config.yaml
input: "mfcc"
win_length: 512
qk_norm: false
layer_scale_init: 0.01
moe_every: 2
subsampling: 4
loss: "cross_entropy"
orthogonalizer: "newton_schulz_5"
epochs: 149.9
lr_schedule: "cosine"
Rows from block 3 of a small sound classifier, named by matrix and row number. Rows with one number within an expert belong to one neuron, the router's apart. Each number is 500 + 50 x the weight over its row's rms, rounded and kept within 0 to 999. All counts start at 0. Numbers have three digits each. After the name is the row's rms in percent of the matrix's.
After each expert's rows are labels from the 100 clips, of 14976, where the router gives the expert most weight on average: "top examples" is what is common among them. Only what is clearly more common there than usual is listed. The data: short made-up English sentences, spoken by a formant synthesiser in many voices. In brackets: how many of the 100, against the usual share in percent.
# router: router (model.blocks.3.mlp.router.weight, 16x160, trained with AdamW), inputs 0-159
# gate: expert gate (model.blocks.3.mlp.gate, 16x160x160), inputs 0-159
# up: expert up (model.blocks.3.mlp.up, 16x160x160), inputs 0-159
# down: expert down (model.blocks.3.mlp.down, 16x160x160, transposed), outputs 0-159

# expert 15
router.15 107:547563498567513494448509563448552455570453474513596492553464481530488541451565460437506468462524534415537542558540521580573568453500493513493556501466399527630541521577536575476525496456510533491435500565446492535530469459493529559485445516471446489471496494459522481509496471554489504539480390460427465435466539503500526447470421462509407487485465541440531507531397459478381569423595570558478447464562485524516508443470539457585588509541578547494602499562520355402484522594459524
gate.1 101:616451546484525502506531492505512398537539456456379527462555506419462522426475417463493504576466432515518498568513547471568516476487463613459534481523525604508527392542474534456476472456520393539399606472467490464528523517478537581555547490490518593488550421553502431574545516464495546435521486536315484518448490574566450520591501544546477521550556490459556504432465534555423507508476450565541513485513583438518542491491577442550533492457466464484448466507522486438543508495513419
up.1 100:617466539438553478483492518521510462568538474471469460420513501515497525384549451520534427456413462497565490484502556496504498472462456546462562458556544580512489381502475527551494465477506448431437548509419439508552538542465595562538582468456561597468546464534556389563534462436550535488477489546314437495445472504546457566569465511567514542514507456552546524458488566513406455490437462537599511443538596426497506525483573485518476493405517470473513516566499530443577522527535476
down.1 104:542543511448519456474491485477484538529570466447537530507580444497511427458508470526474512495546539447439572492454541419568530499479469425554480478508554422473564525437494434567449351501472441530558481620458417517503552593536544551539422463565554534462506452458477500500472455563424492452530530481481572380549490469569579495532526498468537448362498525492481474532490508549617438496524418494434506488481628535567535511463401449572525518473479558601411487529529521518490486551507575
gate.2 104:517530434701566538399484486451492483467445509558515455420470487492468526460568536567543509522431493556556471551488502408547525484472503552495426506497481643550501477565521562460532507419514431416505477492536482518518432632619427427422531485524477475559466481493508466516536501506456526578498462438461461503565498536540589533408498481466462476488567491406510477454526509555602479478479458531518536472489526513480403548514467455583518493427509467464523558459377522482503462543531583
up.2 104:488443533457522536454530489464435513448467558509438588516500547548500459479625444390543480554580541464514511465436607557550509465464439512534533510562606419504489510543476502474487478573462540484367503535556477459525445472454403486583553621497449546481488561598654574487458590475518472452489535450458494560429475489476479468558496567538582468447457465536487528508589560538511461507449458434439498536479448561486503496440539486475488472584492528479530409439560431515544508503518446
down.2 102:527579484469528487616472556474583559492557463511545452567542426480539496497626469443523530542568483402561546537492518536493521495494559446458438547464491582457452531497493497555412577471627485475524556552448446451408513465479492435445481569548452536438499464567506499478529482400490619474453510534417499440494530525516458509490517469420435486524420466542468467508535442457517470530573541551486515486482546551450532566458489472646485595537489613497498443530447441432446580543525447
gate.3 094:479458474505374570504586515434570554522486559470508554529474533545445405504474529474538453505406510468513448455492456623447480456519495444556519556409500515425544465425493516419448443473468465518492495513508495529463498531494494508506543569596494450535550514543492527472497498501561542606506456479494648468432493559515464541408454467435526381481529576507424490519441520515459554420505514486574655516436601489544470441423507479498532551549543522419463523571464452593524513502570471
up.3 096:559386489525470508467487479504484531548506500455474506541526547476422468578471428509449486509420537537458543434444554577493469569581518443454550527540528510448606477495575523398533567409490408512529411523496457483488436593453433494531542531556434551580525527625544494520565498476492473509453405478517521512399483562560490538455515504485506502434590522538515591486511494440367516493538509456468567470422508491499497488522502476476546530472386535462425495562438442599501482522609411
down.3 105:437515578483432459472431485564455486509529421477460509547470453538542484432677445488410539500472423419476523495466425482502438481474602596489504471502488551499487496508483511602505512522453513458508533480497467469575531570594510459454519523531542482539562408469593613475432499550462410460540477572528505510392480502582518494492389520512498544479534425457487536502493564554540628401490536523472534493532534572486490513495519444458547473558545532423501528532495455430525622479475582
top examples: mains hum (80 vs 10.2); thin (high-pass) (66 vs 11.9)

# expert 6
router.6 091:462447449435540512531537512441467433528457500478423515403449616534523471502524522504474480443409479472543424503541410578457607464428465500473533511475445560470489526535471549457582497478466497588487444480490515515579389521465483487540557487495474525553534405565485463442471515457492457488538541612588510401501513443479545548459534567418596457492519595470491536515532564450545499536454567518605482495496595520554483566461480603532526540453557440627478577462475548538513469571545493
gate.1 104:508557527507513561468572497544390490516501468489465527531517390413408525609467533553446460443475454511508437477446605533551486489594487509487443540417541571484474518571481541476498474477550494503536515492507601472461494454459479459470471621460504447586529534381499513482526452475552426372474479468525460502479505561674421517426501489516457588458529540497424607454527587478492433500530486469563452462453430511506575476490533530457497515466604583496452532463476525484516541528524542
up.1 107:511503551507462578433613438531409527469510383501490577541543439441456460456470560537477507476489440520522475462441510492470519477499450544524564552453555528463480438492435463518450445529483483570574543430457569524522452469571465491492514567419427520652531509428481494440526475399559532404427466437556444455515546555613508532477531485570514542494489495537450549460586547436578432480506515388577455494524470414462495493592540526459491467447573542530570519548448495488447546518499574
down.1 111:413564489495504508456504547564455449553569513520557546317535465557431518514519571528475496445551516471503494514566452502529458553551427481445516494434460463579494476494416473467452464473568556469510471544481521584459504523510479543452544484393441517543550494436484541423427482503552535444402474501499387451524568548507551431541485515588547557485516487586498542556441495396554481415608527475525498398506515472545480541502514472533496520443580501495418448381575515499450589523468554
gate.2 094:468483461519491471687545526433472481514545557573546444446493437490488550513623486415536540570497480439506515473465510482444495545455592409423476584495443496428511511495616488454584419502514467502473558461471432565430554490451532466586510523598481401554486465439415461568551500562479468445449517505559487450483454462417461574513563461540498495476471521498492424465497479450521607483522545398608516494544459538530520486581522572493528569507529540463539528514536500474493415522484470
up.2 101:512522521438542500332532596460466490417487436480452568482445512600496486565513508532480564537443463444564512578549584472447514442532432439555554404497619544443514520555451452593515509435467465521527526459546521539553493545603468493490457451450530545529476570444541474515540517475519444448500448538491474512498562510493485441475566518447459423529469544459539574433502473525430421488520598553527433475503353416449466448529490451595447483479544461512493492446547519583568531482515536
down.2 092:485489607396548550504516483444446575578495533518523585504466527477456486458495529412523483477556482470494366519397460458495449564508525590523462520539433520458525490574474504580462447541484590483540527595490557535508437498552521495490493425513597563455482496472485565580466459539447459470608605488488431467516514464521424561508497568497614554460424476488503446466604524583452522469625482505546525400556462493499507513443458494556524442542484533516399486507494419547479498484417508
gate.3 105:535553432547512456490433473465472392558505507472421547548475530553505454502409489526492473552642536535483511501545501454475540572558590464469530534419475518438505481539425486544478534574544488519460438438570555508595434445523500519517487528536516493485464524481500426627546440506426516434464492621495438480436446560454558479693478486466573439511528538499421503500503528517515577456592475519480493536467466484538482530395436448554445453413579432517465497465440504525500551465494538
up.3 106:451446525527555519524566564514571510397498455580547460511528468379496520519572484499499511453345458463530513492394509543514427419516401553543484450565533480538468448510553496496500466506507525505559524555447421487374530523494481492528515456427489508513443449470480511375425502569545512532504471411502534528565560481595472509373465470570435532529446482469542494534563485497483445613430496499565530481501537520452499481579603521476559541587400559447520589522517535478513451486524503
down.3 110:557423501539465498565523472482504508481536457478521494475510466549498429362585497481475453493506592513479494567514542538527540474471430495564465505567553525433436520474449551536559447436448531522481460379442465526581545474438509496465471534499448503549534475531500474511520512534527497576524335548549411502506501513556474476510571551502419488526435520528428461408539497538533506551466475547495452448430510624544443583529552570472462362473552574578642462495501594537494518503477412
top examples: reverberation (81 vs 26.1)

# expert 12
router.12 099:449487589581416501519451490480543565565468525576400525569528594431545507536535609466454524548547498475495440556486409486457540537479530500501559513452515486404527502492556452464540494558499401506449491461467466443548486454429482560524466504519626451415499511462553538436559565516464545446405384428422564538599540525466511463471477492523445493489515445473475539421591458489629547474551478516569523472488471522620527467496555549495488559403497537526541439494527439483477553487529537
gate.4 103:495476536519485464460451477504541463505464509550465633502424533514474505444417455444563456468514528542528449456483518488543594531582432560563479602454423539542525550500456534480527563461517459426478496470471443559390462578577456580423487549528378635398497572517510425551563497465510500508434532530428532475459515424501462473520484540461477475526533493612493537408538599483490496401489484548497472523462514483515553446470600504510537438483593481511522437561445462568564573478482527
up.4 096:466429476506515591483490535527451470423494553407488430491498454420478452521544573557436559505496438522488446560472464491525371515490576559516499428532554565486503444478471531477547425578469474592497492539460515450543531478487530401486464499498529410549503425571486507469442534470479583558553487523608515521546578573567521460509497520503517544488485453436540424551429355466493572571520602546411592498456458506538535577522499425427578455492426490456456535407562517459449491496506488
down.4 098:544484535474486574444516493515503556546498498489563469489496535444542575498428509432487502591507562490532563618524498548578540508533522518583520415574476535491512382536491431490573429522478503434478556498518551419497437536459500461542424404506598427533521448517529436504502403468670533595419571518570477559473487535499480440523501578516414503441440473485522410414441473500453454520460489538469547523574484555556440493407537451441532513520567564443521453505533494518531487474515409
gate.5 105:480496496581465498521512524430585433568388474508471570496480589526475528506596430466478513434485473538414505490617479469559525554527458483474582391427505478503435492471501463502480553584462513487472523508545497477487442575470472409450516610461605521493487575500459592554399478456486449541514513492511429444506542411389547473464504523478486452469478448528441545539448561485407553481442525489412546487542477544507519551546460590541481466490530521484521489443445534525490590508532671
up.5 108:434465483521522516546510497492572461594424443532496594537501561489509520455537487524510435413448515474471487492656514464533446563535494562450531341470479480480444522434488495495535664579482523496483530466527496509400416548480474379462455548479531524455446552504443570557470550458455477476463558502543457433531541431365510528546512532504451488549496479525462495527478552473403529449472470452502611487527525518512560489561496593561499453443501485503511456471472483466500592515506635
down.5 123:580490438453465493506534513481493457465510502458536496442505490484480479543509554456485469498542473558425479501469480494554513381475497505529549419524548500612437502434510513465555479486506399429547547533577426475517631485480537490556512467512533594418494515459541481506523516480425470491432505450394518499595448426535440598566450524434453445589470581557461569541507426484543692517501534506455477568608559499498455492553517449491462538467565562469404469544544435541536482432536483
gate.6 096:524555429488451432517503413488430469391435539541554541578486626502506510469442529518492575522425573575505441455605516466538552546468491586429397468475488539523618470452469443528518431512522472555506569440425498443508533618491525506454439533536487549571628482509454562512508430490563490494526485476451485475467522510489489530557592538467516425460489522433468480427541417519520396488530571441410556515534481440531449477496497450532495563477435571476478449490463474549551588517541535
up.6 098:423554424507472428500523454486473494395489555549630536516548579454468494415504527493497491500475619571447410499619498451493477424540446549463502511469514612580612513531460465480379391485490509560503423513395479473473511549525517459510481500510588557568620553496332525402537480584500587505513463469535479566532522531532517528476551517502583439497505458431486537502504509535497522455475493514508463461428478539504518527529428462481549504539442491455448519489427482499484524521516529
down.6 095:533575522489502517542490539483597512501484445542433520466459361551538484504458331538452527592615486587534467490494464427523555576484558536534521526613544482541556479532490568483653470599491424574457470472431472616495464503432493506540489418513455526493511517492576473516491467499481544541448471415566578537510522429431555514576524453453533425561512474477480421472434512492513458499434463455472444459557488547494461471489455589477524483503547516536490533461511396539464484471509454
top examples: /i/ (95 vs 54); voice: child-like voice (89 vs 24.7); "he" (31 vs 7.8)

# expert 2
router.2 084:485541467469511514420446576515516447425498472610527495477497529454427507500519458457547482607445576474468547507547596455494539594437544551457490456528426365559567666561446544610484425581513506519527547503454411493496446503562505414514571509557494464478460486504438469476474490481523545520492545425546523462526542486454493456425510504536465525519469574463549450482473402443412477544593542476477463558426491458485554522527531525598542489531530556485537495479546503489608515508444598
gate.3 104:476640556544469512480556482358520544478463582441514527554496465495536464468531461548586524444461522434544532440518435527392535564509543496589538568451482494469469480523376518414482402490508526479467529514517571502544580586483536506485529454506456436530445478529438476475463508413498528529518400460560514447443497492599478527498507573461470554405407478519531615483499467570509457444466428600462525542536499522443509483482459585486511521451468515474485598540482586560456555598504500
up.3 099:477423462541494528553502545542442522470555414570454466424497508475473557526435529549384543550508569500401463524427582454554412522571434490423470532505539584552503477455551523530492531512563471392553472455559444482506563414557545505476403498497561476498566566464567487480578563544463442472521490555458486507464566436388510603512464428472459510566584435490480443515514441454494539530479561474537537484541448470609440508453515525454526455490593529505483441495494490476579431394441507
down.3 104:438488511531535538453508456494531447569445519573454532481534472490397460555503460494485556559480455428467539552545385527519546433431464538523432566549451490545460538507457436500472471507477532564520404558485612466514535517494453529508436386504518587519506461646497473526493397433421492485497525452592482537483549591485526427526414504465606507624522479516434506433533440381507435515514476549553467459483514539595491417513456565505453516540529540491519524472447483488513500553598435
gate.4 108:532563462509580473476578503475398515449551559568529428562536497526590539529452535628428509436544500541531483569423493476511476367541506379505521588534571500566558450544525535503464520588511438494431432484523413558502439537487501506498504466493445589500611533466431510485591434405447529533480542496528475499403495532570544430472534471522536523457586434502452479419461505497454474477457467474412454537554493436508549548484619506494464453456475529426557471485544488495492523462550448
up.4 099:538463455477471525474470444501510558512468541459391657476556447559470562462551508487472417529589522470527494420496503446554511468473448440457422508491565428583550493481498479485494421531457446456439467487564450436454503454530616564451507594561506561497521497543591523528501533565466539508412489577443534511544502452469411564519517497491461469533469538469502519429525484607518487579495455566537536550525616480471609486385472523526561463472645497542438541493449445452470468515520482
down.4 108:424495515549504487434612483495492408579468473557406464607514529488531520439493482540498496505538564610496507522586556557473562411510504513501502576421508465543469570386541476521479502479455523466435501450469499474519470573484451435512525559573516485520437442541522462478542504560475528635558436503436509423550542568506445557411446549503514441521434581537435487562578532541515473511506471483554522500448531538465574543523447400504541494505343461445490407431460496442454512431489530
gate.5 094:528420417538555522508569512513431525479485640477505531581501493445489458478505540434546537559625641502525537499566552481470595414531514536409587589482420555432535484471504492471478560533482548481583458452407518501459410506415473473475495556505507519469466524429528463551506524424521508465486524478474531591516550461511472480513458441425528534426429486539503481477573504396468449560483430515477463493502546418510445555558415562529589428486540418430508474480551515563486586477492497
up.5 097:431536587504539470475440484576526514554424372480530503443477409527384621551488455512479520520392358447496531578404557518523472504479464440498569480567486421505504542511513450473533443484487523575460516522546468547459569496486461483495536402503436539507501493513531492425511518520506500467514532448545513416495529519475506510492480487538558468561548528505429578477422435618599469521446646467547484534485421575423468446485533441532487538498483498480525480573532522461392461583506510
down.5 096:480472515484606383503481435470513445460453555501448402458483423500533513494444424504505509460501488474549532649526439443538545495468460451495348508435577509537514488475514479531519445470475508386503554515506536534517518559442494467514486403540550394526410490445518549526503522555543471535511482443501459506560577469444570548496492498471456518459478487572523597443453478510575523596485522463497513495507523548540589618483487545453506464515496514406454399630480576492428498419531577
top examples: number of words: 4 (57 vs 28.1); number of words: 3 (28 vs 4.9)

# expert 4
router.4 102:490584501466538502571480525505510530489469638578509512466519444495539502497526502462578523520518473530441471597467609489588552481503429530520488542497603530558450473537497470504457421469463418537446501490479484582446509435610457486545504475494434495489507468527569528527571569482479615545485462499482535467405508524551499541534482505439503512416475443523489541457460517543474418406496518440426457509533376553449492537398414533438405495520507473460551459550595414515515407421387554
gate.1 106:481477472455590518514499545466572604476548491569503433477536519590498423459511496534452522449608506478523499497546584577521531543451485411425419512458505519488569494523451559541481497415494500513485538466507576477469501525424391498571511465546508507462471589552502564476462572462522552566453406567534431539582450557448471551368516519503569489486490531485507479423603580513540465448434496403467505521528593454505488533527493500494510551411392508581470467509420506425494437417518422
up.1 106:562442474518603522433614529486516583428581542510519504527565474556485423492532500542471509548413482455485550495527478521512496451476443548453469549514567568597430531490433526424473530531549487450600514520590455462474498584554426550590480551497473442449463584546375464487444525516493504499587443475463483496548445455557547520494603407495540489467433557409564478567582406535465429447512441403553506427537484486535525566460459575472492549487511470467494495529466423449521485538549490
down.1 112:561478504445526435411477521510527617483518499387544542406447482521467538560521465485539550489529581537538518488511510561409518523587436515403463467468516539551482443495507434523510488513525533537501555487454478416596496617427435474543559507459544466406448536502548480487509514408562532513505531436523516441521458513529465541505543572421450426448450500535557443413522509563569608595546441517587503528515467555542512483527420413528530446477466543499509468335552500445505439516500556
gate.2 079:536453434519452553523509514508470488612436516611466566472491532530528522454485514570581470579398424409440533549502449496432510501466529486484477510521385548437510547442575427537463483479597589535458443410486555446530540526491536573518516589525380484488490512502530443490495408546490478463608498491490497524542464607405548547460479476528481402520471496525423456491481547553493534487408512500440481448458593459445453528503539450496529518449407478535504452526500536554532355538461496
up.2 075:547494457445577444470539485573486480528503558483472523471492527483430447509599528476566524621501453465436489475532519541429479490676484495544449533537469451514483460556443441498525551418558466518540441588544575560579531506481510406502507481592548459513477532468360466572469558541611485510421540496443503512517493556522445425598423447507543440438454454535552457471519462492493468521559552539425556437565462414488528567434530547481467423447543570507470533532551487456509454523503446
down.2 077:388476446546534536540525466519452486464595541499553575591462501546471475517492527431464486523529552529480399472482457458528539471474501554498424462416515428547551481487456508549508495619481513469522517481511643572595470400448487403496480582473433507467556536471413540452417371444575491470552571515442550531469469543498558412495531520518487502536432524524454468490501534500535472507551574505572546518426484499541383460539544537509603430458581442451454477523442523442540459566496460
gate.3 109:419491572567584505567429457495499603591500520523503541422436500546452480484537487586483502446430573465449549495489536493474470487482509545445506562488546414508551476606486473569516434452519516498542521396561424444487527444448509592502486530556464413444530459537516477433519459491480460589514513480457444502486511504595441500612515383494478465440504457493423440460540538478506546482451535429626546511396471528408467481489561547477461558558483552497423445617453533485566454509540523
up.3 111:407560537644497504529513511497553553513485474483509547429477498576469468422481449521449543420464553510448533481465573516521406452515483531481476531525447430497518492576504474589514395451500590480525552493500421411491522507441595535449465514568440408460551537558529538488511515511421503533421566475511483548453510466609440482557551368532463496457447432591443476470580553466478494514497524443559550489425424544423509450473493579439497526605430506583444523583473505501523436505512501
down.3 113:542369525480438457463483583480551524494469476559481493430480483467446606640436555537420574495494481526493407582603561524505458546508478446478538491576511519545524523493543419514486427510505538493519444483579468522511451494535417511499564548510459519519549539543479487472510441595646560469584535471515501602419469472475531543565518552551530477472493509555539418538528486481475483422450435455483402556461438473474431482521431418530434452474459520522515468553450469437431520482604563
top examples: thin (high-pass) (62 vs 11.9); whispered (48 vs 4.8); white noise (47 vs 10.1)

# expert 13
router.13 094:456450547528465489533414495400469401471579481505526443502564474516456551514432551554538547547549457518563465519488491571532524542515472507349513506367550503521555384442492533493469439480549474470452482541462460407508580468488455448456511517457440567552456585476376593506388522410532453445469469496544533492527476513496554473564534459467471605534485542513484519536453570471539484418415449521481524498513524501441477592537493637441498548528476505500481591483521566486539448492468567
gate.3 102:603441511549424529538495557420486437612488474472454462517461458451524419527535431472513469501415473459419471491505472486502439503515479459537585620522432522490563439506433509517524485497532558325542455484487473455504438428513486567485487542567447487504539424595395486566479512591482538569576430376455511503527573562510499495556525561511543470633528546572463565489535554472456524471426507479556556533474445606474512499483437498465452467489534454466527522522545499500454452438496501
up.3 103:544390501575524484545485504517506600538428491501571575436505531580547472490591487515619536420508397493480485499439515516554548493481557496473491502493372525509570420489457507490520481503458478538489485429495472492527564410420444474494446492508522450444445549505512526573450535560552560535557540449422486579502553494505585506409509487492591510460536455489494470525371573417477615515508515409450454599507527471444451556468430523560581569505513437523534531505473444445411469553480552
down.3 102:519540472521453455567506473654560457495535503565541465537436472548482536507586580530584465535479453480567490499471464429576440520613562491477511446472491474523368494480458506504489586439462452533527497426481494383462539433535535510464475533509449547532462510457464488449561552602520459546490514400467473462470459562485520467499490484429602512432530512544509499521481492601477406352495478522511474480449475497520536526437538550559486507448469575546439457390558511514469569377562505
gate.4 096:479480476496558430501503427459469438494517476438478445357557531464462511504535492516553510477611507508480552514490456415516502520418413539540504512437451411540511604510569528462427567523507517497429531453511510509625404572499578522534542480443420448548524584471514480488461432544428520529492587432532575533495506620575346491525499493463520397515503534532490468533429524580576519494516541542509527518531585484432487475517470638485439475469477437503520452449472474526530488429529498
up.4 102:502459442433561458575548460383524381519524471466506508456441481523487477405427485505488463594645476547542526568545491504480451545425532635564499467496483428434480537506418518498404545465539483440453478462448484459539397595512548467477528505505529487584483524470436515536505470493401535514531392417467572486467528629499411504550543495482546493454477589443514468556451531566547424486448512622486498563404511523529540484537457530502499544528538474519494461511453527534535487478499522
down.4 105:360444452530562552532475521518566499537560493540540448546431514458453463533549481384606506492474586551496469414553563523474494464488470508470500496526458584472538539407449515474453527587492499525443517509508532573433575504585540424499492481436506516554517455562558476578523584544394462391545478576520417464477466495415481527493527453571489493452454481506524461513547515444540472556505540506455527540483534576376497461461581470486474507459390413503424432496576450571463577500557507
gate.5 100:466535481421517517483469567422577473550535456518529432517470578538533416505564503484547551538527489440506606448510480420429530562535496431496540469414471471430502513564499485446510452525521484564505385452500471529436573485527450464475469467440561450416526516509464574395464503498468534530454462527622414501459437517533505436501471576405521572557562581508488462408502438500478581586599485537410519500434518471605531477521441441574483406545495532500450509506570559527533505409491472
up.5 093:516488439477496509621477508489454484483556445537555418467469518546535553527510484507564455513549372461429501471485500546507515554412624491526542530477601558490516507531544461540434568505500466475497472567567550422454517534516509463452473626489451506572495487550502584559501522469590408523412487458398553476581509558486448558504462436556506494436461464513544480486443544556434473510512529543518610508498498538609481492463481466474508462442457430457443493440406569457347585469499523
down.5 103:463502479396505535528375595494433491472502561538510488527541498425488567521555483480567542549461559469517441434451394458510412517564583557525602468425423524464416450525527487596558505527529547386502542509486453525448577452457535410508499572498490478495488488541496481441487446539532498445562468469517515502452491411454564553502552557546547574533562409463515544531495442541419498462454469522403464491463473461529497546477509532517503512525656531493408570522545487614487465437480558
top examples: mains hum (100 vs 10.2); number of words: 4 (67 vs 28.1)

# expert 9
router.9 092:479428597530470527491447499543506452499629538548473608491594434529510399454436482516460540507496453529502434472480593417395566532476495536521542466454553534603517452536565425475466402589467515485473442485543460533475409537452546468478459575579490504512516511543549450471542409477521500432499488549474522632535507482373493505428491451527497538472564491623425512501499496500572433522501473535496504571540492488573515417488496541557516504478545556584446500419447512520461583531488450
gate.1 106:518464581542518521468502533449537492505388519517549551489465516586565544552509545472445540537590396557482515557397515524550459513494444537425439498460538489499487403442475471498524532546519421393585503540488471506547576438530561555444454581451498557489481422560495418448497409451466463606402470526463544437470512440443541498510548464443444462524584539484485503568404516493448566574453506444482571526618533440453486479573405438452558428469508529503423503553473465531506522488466505
up.1 100:446555550556540466450478455496504522551528465517447510453535530403536521473537491495508471431449522578562468551499409485492472443574581504480511531505452672469523512458535430521433452453493522393544509406578570430524521563453567606544495633504482516547439555455514444495526434566453538374509511514477552446511497502498561456494541479424502553464514474496559431542571403473520369454520498554472438478447533522404420466569514481598476458548536497475486537480492514563522494486527468
down.1 111:522440524463524532506495510460592536533500547520400526537584387510469447586551526510455346473505573456446454491471508478464433508477495513590490540407585526491524474442541441495556551491505481490499471510532412398506449484473571506427540520527419496435554497544405500479453560563502534527461473449565496602519553515463503505437595524474501533482554467478526495435557536511499472455558523511415425504576551490453492478575645537392574542555526570541510494456501479410559431437449481
gate.2 112:460529459464569418510500480477574434416440465480515505562482417564543422501508509568447464448594531468459464512502481528592558552457478517538503504415535463451445593540428496441495568531542486564521657545535454449485491517568517468441553547474579548537500572511541475510482491488481459471521547477456499490543491576545431463508469485386484483519394535468566550518522439472607491497586507458472394572435471509500461545567467505477415520527485583493424455520512542507376423391538520
up.2 107:476407487494500465445540542558571497437422521499568481545448457585519473525439501527461516504550523496533507528523584567489556534525449506484460452465518490475402613594473538467481523515501465518474588557569477490591562509578582436505486524435546555487536550470558602408456451452483523489500584522419456486526511531533401407541483486426543487519479529435485509610505476407530502503416486454452405517471443592579454542562518478478488528396597567519523427452494578443453484432509560
down.2 108:525462450497505477485480456480528537449498537468393426582459502565453548556434518548410550599396598551462501556539484462578437578547552465429468551545540511509423524432535478440504455553452431460514450558558452554478446450477540451414481428521567488402584523478518497490452466564500537447590432445425529501510496459496515449541559539480516524440426502467527466529447450551498505436492481549488489578534514556493516508467574481523508467568522407568581474485607466495458458648501569
gate.3 084:472498493536618524464524485486500436405437458439522563543483532536520526464532477459447475473460494503508479570578500478516517506530571435527472510379578494561529460548404487451505480460421494574530514528504434428487611527543507441498549572490502456571514526518512534431548467608478426453513467454496535449441453509476548488590435537498571559515426518416351503453544375443575507531522494448496493548614538549521569554524496451475414546596489505390494533463477459499587493514442482
up.3 087:502497588454407496514525578500439478503486362483467525439483496563549467494491373484478406523491476521436455526490447496511520613489487466571522495522508426431497493423553594525502532461513548513451560451542506523544478501469521468489442504445476539513435529544500536514486506558531423516490495516496578498508543516402514470432463444536435550493520566485528502505511499624413511458617519436572503442585446445442547634561581568448516483504531385461538402507432506567443549598510451
down.3 076:523460552523439551496599581602512498463495420554422566460494512474491581490478566517507506529445476602575493472653528511462580475468427401459456467516483532594431554486565479502501497437492499613531419524514483420499503484509473471469441545479520464515541532429478486510463396508493465444558515372554542423533502454563439461499526462519488406482546522592519494566498414531504518434511521513544545530442522509526486416456473392493463546535402501575480398526597473495543482494470515
top examples: white noise (27 vs 10.1)

# expert 8
router.8 115:544450393513440489395405478497516499601561479460465415471453576538523515446410569618484521476469451524621619564561439587519507530550461456481493443526464533484563511431461477515471487474488511575535535467459567604480526490458558532466492514489464567485464477431553503410493507564419482456470536553592383496475500443496554402509576452495517487551527515515410562536466482440488524506526466537441482497552514454531519578507494410434552536511536433460442532466524482500378505456490470
gate.3 108:582465569454467564453436422532528474569441484507471564555453507485448493493504530552486487487510524482565487416400539487587407437472521472467466545458533593444472513471507437481534470487515550479471481420582496476438444523421534574460548414562588485551454508547449493492548507479520515484570602411513549471488567574514527533335467476510569544523537541497521463442583491426450498509553511478565575536537529500437364502584477545551529492467542481627506484569479529478469508489580421
up.3 106:381586510534570469502612483581465469506483581571501448419547501555558484514444448541552437461478445486503446609545494553471571479470471604579438493505508501458417416522411516491433500461517550546510502496532437555453458464543475537499450529562554491423536472422442514468483464392609482415476564466528505481584510495395553398479536569477513514540479375528453483501558531520495472481536494520459450562588551541484553478586485559467458534477421558467419513504479500510461536530533532
down.3 106:410524500594466542507548461381449478404435458503505461574447551521504430508533544473489541399505456490488510478479487596477558449578556458488416526401550511587451430437447506421539474542574532506518540364507503501420487548489485561466573514531508458462445513507493443625497475492571529437469520460521421507459524439459468559508475501536491550591506571578453473550554563543480474438399587516509425536622522529528558529484542550493472491416479511538561525564448520543518455549522511
gate.4 095:441471429511494568511478563472484463455489506497474448525523476531473533450392473417478571584579556540384541554424556542525475497515372434579408534488628579441503354529560542492536575612506566534497531449520498475492509414548564522466534522477487473481553463560520480433508471516488514457499560460548493474503482482437531511475484555475460465463501493494484461456489471613562490465550507535476462421464481547509552469517393571409475450541578489449435509645530515497493426473537495
up.4 094:489566450447514446476534532493575434522481400509427511504611482473422498464441552473463456545500534531501477487467546574542443466574435488552472451467434445499456518494420477466527514523559489467467560621465559467635516467551538555474509488558540523411540508492511579390587477485490531557536437437571413445585561505461508499489498436504575567516471536469508515482526439495569501539592535506433403544457529486540484524461488558437488468535448552388502567422372499473492530590538448
down.4 102:477417550475407559569574517487442412487490484537481449437418562470481575522472501521562503518481464536544511469428491517407463495449446332355419484485467414475484509535411516438483521494446467544543524470520541506463539499485450474535543455426646478501513522506463565524513487506428541459526456606476449501473542489493453536580488547519465442505445529488494529534470530657506494585468522424399528473511544527504537474502546581552565509454529479539561561512419408528496522573509501
gate.5 090:447487557492558501458588555447478565470546590440459525554542460507529478462440458445435510490529532540537422517538460401532469523451541499494493476388568565411520481565459467555461424451525534486540474441524539560530450517538534556600513576561603391478469477455438506465504566522468523466478473461540488449412532547480516549466538437478526540534530471465595410570494464407471459433513466491521576512513498542473475380491629564428579491535418459546482495522590512513607552526462479
up.5 096:465447486546587448511353537493526468433567443467491500587464510500456527547544616491552568489477453545483528456530586579485408523528469541488586510557485501533525519497538444460524519454422490547535492438497493493529459567455509542502514477497502537432531490543494570454404538549468493437468532395474487621545487459500453498608427511486484470517549533507483441437433535496588462478503534436424462519545377509557548516569506479452438505522576507514515478475497493445663402413403484
down.5 082:636524577459469531449487474460474510531404572492487511426415544456478490500603591568505403503577469533506473432557535452558488506550401557529491487561441444594575567516496400438479474507522478464454452501521470476484549493531575535476420508531543493524571485500515481509546571563494489510528492553423494501498450576498434637532586571420424515461573435494486490460469440597577504491501495589504485531509522464546536574489489391475524496532526506451487456416552543487483471579499404
top examples: mains hum (46 vs 10.2)